Rows from block 7 of the image encoder of a small encoder-decoder image transcriber, named by matrix and row number. Rows with one number within an expert belong to one neuron, the router's apart. Each number is 128 + 24 x the weight over its row's rms, rounded and kept within 0 to 255. All counts start at 0. Numbers have three digits each.
Before each expert's rows are labels from the 100 images, of 14848, where the router gives the expert most weight on average: "lies over" is the class under the peak; "patch colour" is the nearest of a few named colours to the mean colour under the peak. Only what is clearly more common there than usual is listed. The data: analogue clock faces. In brackets: how many of the 100, against the usual share in percent.
# router: router (encoder.blocks.7.mlp.router.weight, 16x128), inputs 64-127
# up: expert up (encoder.blocks.7.mlp.up, 16x256x128), inputs 64-127
# down: expert down (encoder.blocks.7.mlp.down, 16x128x256, transposed), outputs 64-127

# expert 2
lies over: backdrop (76 vs 50.2)
patch colour: grey (67 vs 33.7)
router.2:129170102133108162134103116126149125129074097136093148123167125144121147177134083111112106166117134151087112139130120151149131136135134078086149151143104092175136109127120091109133106116120114
up.0:142126188138125157162156154136110138107150129136117135113127173165155097142123108124103132113111130108147146121116141178149172126097098181127158111080106106076104117073155119134109089117125153
down.0:124122127132123121147148112103142103088160165095133179071138117108154098135137147141136154106111160158196125134153188147144148145112122099131134152139123167121091112155130121111126093148154171
up.1:132122100142154070084172111158129125142109139159104137089125126095107139119143150138139118132170098149157117096148141153148158105090128178091085143092100127115102112115134125140130101142145115
down.1:133167173114126129159134165119113110136152150146139140153129128138090117136137144139180130144106134109096099109162142132132097100153167145148116166122086135120099109128139126110098143085110106
up.2:138131117141116140112077123125150096112157150165163107088110147091110133072133126137091091154139141130126114130099133110059132118132161114125118131152132158137158160152089152082089110141120130
down.2:132157104152168132122147125145107123124133138113140101108111091165149081128168123132151121150141106110138147122114115139136119139134161122171130091115142118155148162129109113149198136149109093
up.3:154144093137156088103138140210170110135134146133158163108119104098095155121114135100105114137152100137127132104126116124179122119073102163092111144100095106158095109117155100125103125158098138
down.3:103163110108146126148100173101146147140151145122155122155133134109114131156157100126150120133144141111124113097137153144127086094151137142146097133126113090098112117123139144069081144083085098
up.4:115129134122140134163158103101119144173123127141133157162115120107122144151119165152124198078097129139088124134131142117125154140148147098147120090073116163124109128126123114105132148153151092
down.4:087081110099118090167186177132110105147135112153127135105159101158130135114158135116113175124139143139122140146095125107131137152128157151112165108156152182140129118101190130153088124156117111
up.5:120114133092140181150103143145148129137130134084135131128100136180127099117155129069110168144152127119108151124132133143096109128109155150137108105094121069138116128102139181134124094142130125
down.5:135142139131144146115083074178145116119143122096142133096109119120149141141172147138131110190137123171157149107102095125142120106128107143103146152139088096163153102120165136127170128119113179
up.6:155124130187131127148144123158088124105149145124129132125118169130121109122102192123119146104101158078139143124124132173140184118114090106124109136124146141086111127142175104131152130122124121
down.6:115102089109116120124128168099119126120119134149127123122137193154081115140140142137163161111134133109110055125108148118097138119135157109110114103153129159086088140172118097130090109170148090
up.7:098126088168161117117129156145135163172140099136119155137097091115115152140147184131107149094123152125117162127140138130147143122096121126113097112093113125114095132156138128108111142149123085
down.7:090114118090116125148143132103142116133144105187117138119157146159120113126138126107102154153116154092105091154120163141124119097128141166105145105159141132134110111113171147152100159130140090
up.8:154124120103169143152119148093141138123116113117120092162134119152095111148125162128184161125106115156111117124153113157139101130135094095171184109122125098124125145122045100132087122107113132
down.8:120078106133087108118123132142097130161091126171122115133133108109158154083139160131128123127110141132101100122114110149131125127116119124121150120119173151156103079117187183141114127144128159
up.9:151133082116078111103163122193138127128123139124135117121144128076126138113142141111104110141127131135120094135155106148176139120117127135089122179077124140142111091121116117129115106118125084
down.9:086168110070095112163098179106118173129118114144131127109087134146124113151155083145119132148132163112127130151142121151124105094124121121111096134180119138108127126109138099103097119127096119
up.10:149109127082138133070123114159161139150122168134151143073138148135114108071152100096060122168160119095090110163084090101103131148147111101132119142134128150158121123120125087112113143142103150
down.10:153141110141138116127103093125142144158121121112163115136117123112164120153145087146135124171127104092117170131168124158140074099144136145125103160117083108136149143108144139112104118136050176
up.11:202120167168141132130141159156117143188136117147105144116126151148148081099134117118108151135153131156122121132095102148099084104107103145111132102120121145142127102093094088136104122159149172
down.11:120153150125126143149073148140154121146133154132121118190114105102152122105112103116163126115127133162129153116153097142156151123150097153145141124172101116126154105104146125082106098137081124
up.12:155118090116113152116158149156128120132115144120128124116122154127135142123113124111102101152142133096148111143150134159137174184136121091123136148168167139086150076114147102156166126131129187
down.12:143134136161100136106121132117120154113148143081112114101101153141174086161132130174149154096128110113152131107164112142110097099128138130125116077086127131103115168154114090108077098128142161
up.13:114160106142130083107102124181159080128100123136120117131154121124120140105145162150101099133128104142140146136099083135145093130127082125138090143119112148140100122108111129112143096077080106
down.13:135097135124126111116105129143119188173111083152143134100105165121119126107121105162127105176101099129142118123122136118099096083137135152124110152133102150086158131121142147129154101113109119
up.14:133120143139113108145139101159106095133118148085155131174136104140117089144174165132140162094120133116071124147152115123118139121129147120124130095136133136128159092068128117114115088133130153
down.14:109099145118108099154142083106160115136111146095130104129096111158141146111143124145182142163122140152111145124107142094092105103146159151076164132161101183139109094115184122127093106140114124
up.15:147135162126099136156166157145141153148165116098147117096122134110167065128139133110081135135124122089127117137124128127145100109135143134076127185119108133139084121176164164161173103169094105
down.15:106160165109119141153111150135158158109116135096143105138119139121149120136124113097076100160148148124194150148139089121107142133119096151112134121145150098158151098127151115091102170138074171
up.16:123092107128113141148133158156101068132163158098111105135137098142153103118144159124112163105128129148094102148156105128152165176120096110159125110143185087086111120086084100126157091123141139
down.16:128097118143119134122097112113144136132124126136129122103082129145159125111122126169188128153109107127138082127115132090131102122166134152116157145170118170126131128141175166107105085115107138
up.17:081090147108159120146173108109070166135144074143100163176126115117139146154165128099109163125134109096110122165096118141115114135123112110165100128093129093104130145123110108139123124125124102
down.17:125087135176121122076174095176116121181095112155133092110114119136104144145143109127102148149112163140149103150118115153111125129135152141105175113106132124152104133095178148147117118133151132
up.18:102098132106107138113114178116145136096127127130136154091163152124145108109143160105137135119113150102099136140179141120114121083148111146150146085119127113113151091148108147144076141150149170
down.18:130086097159115114081137077115147149155131156098108105118092133162149127125145121145115113149096111118174146179111115183176125131095104125129128114137090113110109139122151146109162132137144149
up.19:124099174145114169113155190132119148129171160146148111161121145119144103148138143118135166127119139123124127088109181134123136123093104142142106123146127146076091079134106106127122142087144155
down.19:119134174127157129140124117109138115098132144140066128129102124152123111138109112132149127083131170132166108086122163080140129168109108088128157118128119124113134142145123102118135127156193109
up.20:157125125112145116118103142108106114130120137164112113127092148109096112125160172151149162114115098115131078098200109127112083181135132143114158145076130117134171137164110169182114114120132104
down.20:124155102133130133198139186136134111132127160165086112124127099134137093070133137140141150089137147101075131117161125156102139118155122135141169111127157131137122116126172110120119136149134085
up.21:122118105125117160110134110153139133144152080123148136118114111125082106085146100124167184112153118143116144150128144105102147142119152110139147079118138125117157094135161143112144150114121142
down.21:146132144150140152102132111169138125106162169082139137137097106206145120162107112102108144107144120112172120132107139113147133172127098076151126100165105087146169121145124110126147172132103100
up.22:146117113106101140113129159151158157153161095134136114184123150168151141134099138150107144125127122145134144110118171147137151080152151160178147118129143118085124076129134121126108130099117127
down.22:100102150110149119108179114121129113128146126114105138098112137157142115146183126118112176119112122181207115136091111152162132129089090104097165053164113099103134151159122104082140124123133085

# expert 15
lies over: face (97 vs 47)
patch colour: pink (43 vs 20.9); white (29 vs 9)
router.15:079171158122105190147156143138106087075147134159168107127151139117113122117118134156152153081135137165124125112124113135117144115140140142141151122096128142118131150146133167133127116157096127
up.0:124143150115112135125119188125100097149177156140104125128158134105167106112125147180165093134098060106144125165130099159149166127110093073113140105143125083117148130152181090100142126136115137
down.0:115114136100131155175129158157154142160116123157141138132115116187152170120163121138147126138139102104073123122106164082097150157111141157142153121120137091172102136106115091158150116130142116
up.1:113153111103138137121144107139128102136093091111161129177138158135137118147157103089128167139126103175113155131109125120112148153125121133129164146174148137096135119082127145146144106087166134
down.1:123155155085109145138123169079166150185149131082113111105127140153116113118140153135120119084128131149167139126146141163134111116141133127091131125120120114109146103092125171096133096112103133
up.2:121120128120112149115144116140089109134108111126114118153139146156165074106145125083181148123089105150161178106141164125164118129127120132160095094137134096116127109113109103183148115124169095
down.2:138152180159141146119117168093128113152118094107137110108152117134124141163090120129155108119110130101129148129166153115113095136134110146111088178155109109152146147143114172148135099150110140
up.3:176107122156189117109154119115144111134145113096097094137169109123134141171124148089120158139100110107124124137143106192099134156149152106160134127122121102111171091098099102125143114126123080
down.3:110114134112139102120087182093110085156150143120131143110138086128095157111163139125141120161129163087165083122133110164122142119147147135161105145142170139114158117122145146087126124146130097
up.4:125129141163125108161172157168152133135187118105129138152140146128114087153131091121133161177095131113125101112128132153095162180113107119137124132202124125143147114100130158127138103127111132
down.4:130145130100086115149134160099135157134105159119117120123111138112135122105180097121146144083126155155125124113114120129134142129100112106129135110134165117111132120098126083109117120144156107
up.5:125101146112124174124115119143090118112089113138137099103110119101130173084096158103160117100132149120136125086119121111108119138116077122157095150109162133180095121151123134153166134162177188
down.5:123080093145106117114147058128178080117153126095088150118147142138102103079108128127144115124111099147145140174143137129120125145121116106164150142135129133085122106151129161122177137126138149
up.6:093123155155139115143103078112114123122105111170151128116130125114166135121097139151119110080092138133119138146128134084147108090133100120068089128144151160178100132170136103163162173149181124
down.6:129090108161095121127129088115115096136144108111116156109170103148162102102093135131176146121133149093146163148147165140140115194122139099142122160135126155114150130147141149141120130167102158
up.7:111101142157140160099154154087087151139131147139107145171165152095124096117118158156140157157090069101143123160113127135086129132107101112161132110105133071106130100133157116138129084126109140
down.7:112100151115163151160164199130119132129101079101142135156124157174137151132165110105118086154130128097144141095100173098093164139117128158171114115136128088153136120153100135163152099113143122
up.8:133146061147094137140106062135111122132091116130115161128105153098130148141143152119163104098132166153110103120137070093118113123143131087121158147107100203170122127173088080134134126144145116
down.8:162074132153124141114095071102121097146168142089114155133105076115118094125110144152143090127122141163142130152110126115150133148140110118111132131109118168144101147079122172120129119182152085
up.9:208131121117142123121142126136134114093155125144153124135160110135155173133169166144088139134142152112150128121153128150063105148119145151160140123130157118132132094100108158108139109126094118
down.9:149090126145160098098106108144136113175114162136104136135169088168150147106155147109125130106104107089153109157111132173173114112137128159143139138106157134113135090142138137058135124154155125
up.10:104113148100087112109164091129127170158142104120156166126132123152130115097136153146100142127132134123117114110130109099119152189124103136158088121135116159173117110114125158131124143091144153
down.10:156147135151125141166154121127147124106162164096119164116130113138159117131117161090112144065166099133118157137135115126137132135095115087129159114139099144113137121121086160108104135120142159
up.11:140095100129152083129133132113132097164095109090154151113138118130101148131110123169116122113172185084165117132118128124103077148146147123137118137122127160095117138102113149081131128137098134
down.11:158120081121099099106145150103127112110111115123148131127137134129168110113135165138143136103144107102092090166073136199113101122111102085133118132129111141103172147128124154118141106104108142
up.12:145105120116147095136115102138113135112148103120131138180148095153087106117160138111103101124128170129090081126102118129112072182116131113168131142164141157153109130124090131157147103111131133
down.12:177112082132095105151105121124145132126140123137126145131116117155098121107142123134121141074161113150116121111128123167156070107122129172131141120137129162104152090104079155137102130177148090
up.13:119130168101110180119143133135135099106137116101166138108161160079152112103128153098161181101116113127143160124129125125124137139122128175186131138143128106069076083099108140115144103162134134
down.13:174108128147117126102134137088120125147108113104150116134155173139173136113123108148123130123118115098136138124161149094058123145130110167141114156134108134136130144148113166109102144115151179
up.14:140088126171100138128099101150117120122122156146122102171109084100145184093094177141130101116122133124131117131106146145152129085114111132089127182143125153150102115195130108144178145130120106
down.14:131109118158117118099168083144147124120148158146091150141152133107120115135102101133164098160099122120104156166167167139131103171139149131177155132143110139107115142151096124155133121118096154
up.15:172124124168103133132147138116146155125155108148138123086153135145159148080155119153053126136156153096154152119154158165104069123122146181114123150144123130119131123109135160118143135114085149
down.15:166106127136160099122136147114123133133147159101119130142138105138152133111201139108135135092119107133133119095123154164114128092143125157150103148136148121129186112151110116090131098125126114
up.16:132124119146089139121165116149150086119131091106119129122097148108129120105099086127095153126148133142122140148134150143131167118083119147132131119146092091115126123101133106115116101139125126
down.16:121161146139149149082131147125121139129130136136118091091108169079146132169139106103110139134132168143080143134107085113164150117151117128134142132131136106139093151131126094132132083149182145
up.17:117124153133138149150112097136149131125135148131115151140125118108113112101130125132134059093093155146097116076088141154120135148086116128091098124149146120157103100141144127097178121152158162
down.17:131113127147102135137155099136120099112152127110094131104141128134107148105125140141166145124099100144143176149163130105115145170131137102141110156162108153127102126114139112118132144131125149
up.18:157135148104143133120136121136121102100106113095161129124164135117172132156128144115103162166089137123122140133163096151069113136133131126176176155125132103120141121117132141127167098161131117
down.18:143081130131111142095104180101127131122147140110142146158133126162166155092133100149110148109141147089142121131134093139097117138162124165148154099131152132083153119146109155124109140161159102
up.19:140120119127130122157118149139151139112119157137128159173116138185113156089111190103141112103080171144112110102090090118123059133115128126135153160125104139141117151147082145135141126122119133
down.19:169098136124063153138120090126133149137123150115134126147087143132090161129077105116101126112133125167142097133133153172130082134152092171126153122106125178120134114105085153129088123134125115
up.20:126176127143150111160117124127113096124140189117129083115139124126141111115117152144140123132118120100101156153177118129145143125114123193114140104117144175036165138165148117100136146151114103
down.20:081152128137105124104112140101094144131114126147173132128141137109154152103112088114177128129165146094099113093142148113101113134166150121111085161127155116136105131115141121107094133167158115
up.21:103153105147132140067122125139127118176144167186102087139145122148151117124135137157129147144119072112144133104118124146169167146143122135099148122106116140139144103103157105144127106055152105
down.21:115166143095117186128151154147133155125126151128161132109083098148124148152130133118140113175118118137085126137140127104145135121139162155106108130152112083171127144093128138130151117118119124
up.22:145120124114126156103117188133098149121151148119189100136103122107131111095153116072092069143153079108122147076108160152096106178107160101125109133161173113141141089135126141133154137109131132
down.22:119099104108136139106156101167112126126143083114161153123141140176095152127165122167126137146090068137160159137140146137148150149125128136127133127127128124107133110114152169098157119110091121

# expert 10
lies over: backdrop (100 vs 50.2)
patch colour: grey (73 vs 33.7)
router.10:118158154114091153108104104102135130126100138125110182158127135170114151153127092103139149154123112162121126152086116113161108106152113080128126148153135117156167113120129069127135131097157163
up.0:137143127161106149155106146154081124140135129127134144104069152133127119074099158104172124134097101113145130130116124139116084186150151127146112067104163158129116098121131160092135124112167124
down.0:128178130150123134150176138152159142164096135105103076145156147145100137132094126111097095101105117132141125128115141089154126179125137115124135139140120157146141161107182139088140130111119143
up.1:138095124113114154118135107128097133111143143109119122094144136114134174128162136141128128107164192139130094097117133119180127125151112111152095162125140150162098132128107143130134123153169179
down.1:085098107114133084137127102101124108140110155104111136105151099131139144084118117158111144102151165119146106144123131156122134157162134142174113137091159140125160101109141136120110125152149117
up.2:104165127103115129142117125111092120132118133091127151095105185113113132082090104166126127113177121125125132089164123125095107145082115119146092110136162118111117108142166122107169126138167183
down.2:151126129135085124144147099118109110111109131129152116139142116092146147102041163144148157120155134113123136107141113132097167133134096136142110111119137168104151062105115137132139146156105120
up.3:125160088129139135146148126151162091106139146104107135136126128145123132098136137149107132106184131138119144126109129092080113126092140146072112091104172116116127165150134103156107172154094090
down.3:125116123110102083114104122065063149108130103131138124116155102128131140126111125130127180161111116114093126125111133119111136140103088163156086156107152148142137134114150126148186107142174138
up.4:141115127119149133094168107101128123131119159130164101104100154114093159108142140127135141099149105168178158128084166196138091142119156127132101136092094139160151133122142160115141120090121125
down.4:103179102175157151117136112154106119100114157113113097111163124105150125140134133128101114148105076143167115113161121136139141155106105137150117121109133161117150124123156102119099162138151174
up.5:138098129111072132098090148103149174154139142126155132156136176126130106115172144169125146156122114152114103110146131135101122108087147122139106144140155135133132089148116097132164110086145178
down.5:130156119147113109130131122150104083165092129122150165124131128103077164109119124114097116145132158094117127177116113170108140122178148144126120142079131150098139118077135157124087157163124096
up.6:156110096107118093126125125121142134140158121110165088103090127152170148081127134166109138144129126091168148121114125167145094156142146129142106140127152118125128124159122105116137125093175105
down.6:109114133164115163087128083144103095097127146127133112133128149119101142112103136113129139146128156107133166129126074139126132150086104139090077113112123160092135145126153111088116159144171155
up.7:157101105108128097118141140096109121118125161108120112119147164145073142151148148128119081064175166135140119137090093189124108128153127154123130130158085119147169109102118104116134114138172133
down.7:095125157138144095080115117124122114145124127154154173139152148102130132138106159084117113152109174115131128148088118125145171139081092161110099171127116110124110131113098107088132144155179102
up.8:152104117108148110143143140161112124149120158138164085109097105126114124096138107124103131149160173112113117163152122115080085154121157167118161107107115116113141110167117114159117141167081108
down.8:122138119146137122092106115125097160120134158130180149117114154117110129149139118161107119188130134142103136136108107098156151105146134092148127125094131128132148173156197135113159075166163128
up.9:135150129141126112160153118140088125139167127144100174107137109150129174149104100119120134134140111116112120129143148090078130052109119132119086123119146070139125105127129118124137133185163125
down.9:171096123089113086130131121125130128138074116139162147138145128110155148081094148112136128131169107146087169165122129119102112112083118142167118129102118120140136102080142137161145137123110140
up.10:129112149135164108160149158118102063081095121124167113141118135117092145132147156091153122127121126094149157138123131146160123169160118099168140104107123123108172111127136137168109097096148142
down.10:113204102121162161095164118136169135126122139135099106121102169094105111153133145102097115146113103153114148140137136124173124179106091091124119094142064121128137123147117108110118148129132128
up.11:134113140088134120157148156145100115103120168160174070119123077116113118106164149092111158075127140127151112117127089144140099135141095125130161146141096137115152123126132151144096122151139071
down.11:126133144119173126083132123103094141108148136164139137131119145138108105168111169106124118131128130118136135109117132089217157172089146100131095138152104125133151120144131095088124120158119135
up.12:120129126112152124148144122155142127104131095155142109139151152122099146125172133130096107115131149087137178119137149138150119142126094123126107089136104113120144094144138154139118171113130142
down.12:135148110102169164102120096162146155082153138119151145094073158134151091160133103141143116118122137144114141112108118113146149128144091076141119108143128077113165133150113098132157099120137107
up.13:140121105138115117130126114147097098112158167135154142138110099138164126130079145075129107155116137100097160109141116141119136116127138125120123141124146134144102093130119153158156154114175097
down.13:178148140093141146168163101117156119164077106119124128146108130159124143113085101147088151089108083169115144171086120132113088114116109139178147164130116129121121135116124136137182123107099150
up.14:165117166147151112118122118115102133118100167132143145119097098078122146127145183096118096156128156089117169081133099178105170106141156132125126124126103137147109103127121138124132126145164103
down.14:167128103109164124112148126117142121193123167135149158151122126177108118099101161128125145076127125185112155185095130160170126134083089130160172150156081137148136120083143102151139140149107143
up.15:132103175111124129132118154118086159078118169152120103139099138140103106109156159124100169147113158111138125100167116174089124136152113124147110159118086120099133123127108142118132072116127095
down.15:122143090139147136099143103099142099143154162140106152128121165147109147127145156133116135107143151159106142136102139128176151150078141099142099127185096193117146139130102089116118134176116131
up.16:147144115095103127148130107156144117135124092099145115149123172149169123107142084164136111130108094152135103133124133164093113130131154072135133160132118148122164123185129114108128131110131135
down.16:195155135139118178141115090177129117097110118123122119114103122117140092169133121133134134145098075155141162111153097154135153118117097125136119123130103132057128124139120131128166118098098101
up.17:177073131133104111094165141091107148158117156125141111158147151135114132138153152117148136152122169159153113084122098161132168139127117110112097195118107119140175068139107136138150115142107103
down.17:120130103124110114082156124111104110144109117158134186120089180125089145151129135146102113145135161136122146161134140173161133131109142127144111150125115156095151139128115121139099132158168139
up.18:095145145155159101127149133151155100102118153147125124125105112101107149098163169114150130155113140127134126093184132150117170139114127120112070108129145142099124114117140165147096150172122122
down.18:146128112112172156114157133096118124155130136154149112142150160136105097101094161129126142061144119139104159144122151133134124118110093100132133109120053169141131134116118130175170140147099117
up.19:183097099128152134121172150120136158171125138124181085149128110097121117146157153087125151200119161126088151108127140146119101162110125128142109135132117100104159073150109114095102105141111094
down.19:133138142123131166093144110134160110136086150119134156127066163134090158163136141098148115163117091166086116157126090127149120099140150100101108130105107096089171142153133135120103156134157123
up.20:167121132087128112130179094095131146164119139106133133132105135128128099134123107142132110160136146170145079098103102200120124159154159104118125145140156131182157088141140100141139123155150117
down.20:130153151130116134130144068146116070134081139134105153122123122113108127155147172139089092144095128174131133150119141148149146153123115129111108154120126127090162092116119101117145124094143086
up.21:130147149143138157136086087120119121151163120175112151121120060114152140137123170070097140112115125109151130090112118157155183074102144137124111115144129126112131177115128154114110125149120073
down.21:119141102120133084095161131106162125212116143140113153153141128124143126101133126117116132108121122130115159165151135154156121124085116110163162142157089146158137096112112101153097169121109138
up.22:125136150163136128105132126151121137097132118149116152136092127142158150095064106104120099156146108105123166139156164155115151133140134127162161116097152138132113107127154147106147163079173134
down.22:164155099178155151152135103142142118137093161112139122129124123169120150115133103133126133127100133173141177126160139115134132163118100141157141120116117145141137170106118123112163132126125157

# expert 9
lies over: backdrop (100 vs 50.2)
patch colour: grey (84 vs 33.7)
router.9:114147130102089152114100084091149153114106148123091161149146102170105121149076109134159102143124103148140135168109128140152157136168097103152144156147164144149154117134139103135149154110113151
up.0:104098130106150124108124149110135140125163133144113124154103097125143139132113143062095106052107144124077101106130132173162123114101124113134153142126134164105144132165136133123112130124142136
down.0:115130123147099113122125152167197116130146114116144144142117125076150127128155107121141139144095129147135121168127107126106136126137161153108126138114170121156107129108128157107131155102107157
up.1:158074171126140132121105172102113117145097108165143157120159139119120160144183105145120146152140177136122071127146121181124133104090137106095133149152128120120126136116161143145153135139084132
down.1:123096119113092115147101173096118137127188110082161153137167119130163122102109082165127140100105130092106157124147139156133108124114122139124133157129130166109164128148114140082111093158117159
up.2:139139079171150102100154089141118160105112185126129157101107128138109116095161133140142142151128144150083131125206123101099124145126140158099096141118132089119155098145155127141163146130129149
down.2:167118140122154131162144132133118125153121174098159127127119147133077124115176112125158120091118121137145152156166142093116072147105128133167126091124122136094150150104112142149132129119103160
up.3:133120087131117153132135145124156135081147127097174128168144114136147129140072145130106109137120101133145123110118148172163113142157091141161161121092126151140171136143086110173119129110139072
down.3:119144155153131180117123121140145129163107129132109081136124119131142153119076158110122097173117109156134113135118133131137156108123094103096149130125092106153091071153143120108134144110107116
up.4:154132082160124062107137132150146104118169169126090102142110132102092108098158183144116156099152137114107105097149151100107088111124119131120125105100073120140106100123134141128097114156105137
down.4:140112163092167128123101110124115139166158132115162116138142135148105107131166129149168069073108107132115132080158108135136141113145155133163136124122141150091130116116100151141079126117130141
up.5:138111153146116153091135116118122117146127093168117154102113127126113127108153113114173170096108126108117113154131090140037113161149119139153114077140148098138142129149163085099135113139148114
down.5:155096087164129097133134118130123113067085147125111159096158070105123122087183151129138113140161144098101148177134160128094113160146109140148137173142143131147142164123139164159121096130119134
up.6:152127098123151097144101155109112156113138167115115156099151160142113081144137153135113122162133116105134116108113140160129126101106116152102150165159134157117150118142108116128161127132128143
down.6:124146128158085176120119093150117126101133100116136133115141161159114111126107133116125162153102084153140113145125131109207092132116135091109118134145054111116125120151108115111146110138143132
up.7:162127166093106129079125105158102096141116120126116149071076139094153120108131160102161125175111170112116150137122118093091140157112147152150147119163150131173132148107091121101122129131156123
down.7:135141124172125117127119155124138122104103116162134132107163149146146123132143127115106137111210154120128115147094140144103094144110121113114128124126123109157126126122113158205163100125136160
up.8:139191116113141115145131123098134116077130120127131148120132135153118127165153112138105110100142115114097081119126139188134131081097144095134122139132084162140111095137128130129143157135113140
down.8:127162157105101138138121087154160143134114097111136130120157107115136119116082116107119118148093082158127119114147130098152127133144109121084130135156118131151134096182083138091134131127095112
up.9:123141122107146133102159087117132181125173137103098126128149112081141140156082126115124110088129160127115106107129121210131139083121103117138141152139117146111112109127123073115194151120140132
down.9:153160107133079136162126160159150092105106064125142179137121119109107133147130082139122128152111118136139107168107119134127144152138099128075094157110134122140138159125090136117146149130119150
up.10:087130100136114146092148133163113128121127137102104098117098164111107138125167137125135141128151138150142171132109136111166150122138143182169136149125101145118103113099163113112176158127175135
down.10:146194086160156108129156163136135132116143144147143101145129146128156077131125106112115104134155101098140102130141165096123086157124123089127114119149127091133141187167085176125113110103134158
up.11:112089127124115125157115171148146139085161132118130134130102099130112111132103151102102170097114091140127121064124149157138098138122141110130126103104131127104151135122094153138092130139158064
down.11:109146110172144149096165099159131111125105153148111121113148120090150150115162134127132096133113160108127096147109134118128109127109177157109139102106130138144119088099161170159109196138140116
up.12:128146149145123151163143138180126114144173158122125093111120088150169093086107187140145145132112121120123144153159110118124133117144093163144107078155130132135092132170083139106138122147097163
down.12:122145136147056070120111127114126169104126131157090131122111093118134126128152129149142159104170155083102155125126111171128106155093127115132103149142129161161151101150127126168141161100096102
up.13:170125156131129130090111131093105101110105140062160111118161142142079123156134115130115144137136157115128121130125122129150115118109161137125105089166140137129117127081122139188130120108125160
down.13:102157134153140105130151152114089151162182109054130134103115117164105160151111118154112133146131134106069143130136120124106119120124189144117164149112120121131104148121147111150107147132123156
up.14:170119134122146098102154119112108119138152116112144128126122109131064105133175138135148156123132113097138117156126121125128094085143148110102138167140118141125119101089141160122121123135144121
down.14:158132137138110147080127110119138171141112136107121145103180160082158138124135130140122084104106068118118116128167096101107113137142167087130128123112114117148113136152139175099131114102098125
up.15:117114153191101119141167133119127137116133152143132110176131133146118070098123095147127146136117135148125113106201165137125108082129116135141127092156145122085094148104162169121129121139094166
down.15:147177117130128137121127112084136141104158111095111135131105055136170118129175142147141099165120113129096130125160090122111097098101147130125095165120110068143121108108147121109128167157094141
up.16:104122146160120136138126094162132102152141150151111111127152090139108119104156180121133160119094138090084117134159142070116126137137128120144111114123115089114121117157156148141142094156100180
down.16:113099102104086132118136102112156148077126134122102187136137103149123107115186159138163098095133150147104170145114152167121095141124147127159122154163127128145130163130134102124165107115155103
up.17:139130099146119132122110133111155153099140136099135126154138117164092117135080135116081078100133121127144121090100153162150127095165112125142168170088123161126155132117140118121166142087110135
down.17:100153124157133177128147118172166150154124117114149113106089125135159127157080139119122114173096108149134114140111144109178142138155143081067137147121093094132107100152119141117143117091122136
up.18:127123142168178082124127171103149174118125135119133153132114094148085137115177145170135077137170145117131096153135163135121115141122168138094140106123102080089118167134122124137133123120063088
down.18:123126159106169145081088134102085146117154088155137125139124120145128096132117142142099129153114105168140108100089123131145128088142150082086146157152106153084106139149134126119122096157164104
up.19:137147129133151136068157136109116161128203077158089125125107114138135133174127176094113125079131113111088144121126133150115131094078151113122134156128102177110142104164131129086153140183145129
down.19:169129116144070131097157125132179120087097102149128146143150123104128110131152118127108122147070109103135088163146088133120102124128112118094123124123145113147156120135088157090159113132126129
up.20:102108151174099169125150143123172145170118159146132107126111100146141044117137149155137132137148131117119134105145119115096123140111073166169117103142135104094143126125137158120110109144086142
down.20:116133127119110119161101108110137147096092145116147169142100077132154149130134122138100116170175149116132133133136125161097096119111144111106116173164081133162122113095129088106123129152097131
up.21:102107123115083123104145142131092094145136146118162110130111109124134122110117149081102144091089146111103147125136110073143126152112152129144108101127133140111084100076132176129122110131109141
down.21:101146112136112091116146145094175166115127114133120127121141145086182096128131129117129133098129110137061135129123128122071107129149166161156116135132172116169089145092138117109136110107113114
up.22:124145157121134136128087146119117099137116133131148152093069132103127146056152146123179114150116103133125163154158106122096154163087144125120138095134135133165114126132097107097135102144152133
down.22:144146110162115117164116164113115106100129148149121147144145132121125099123179115101110126143204176088147087163125147131104083155100097136168108113133172141144149150113106141176132126136131135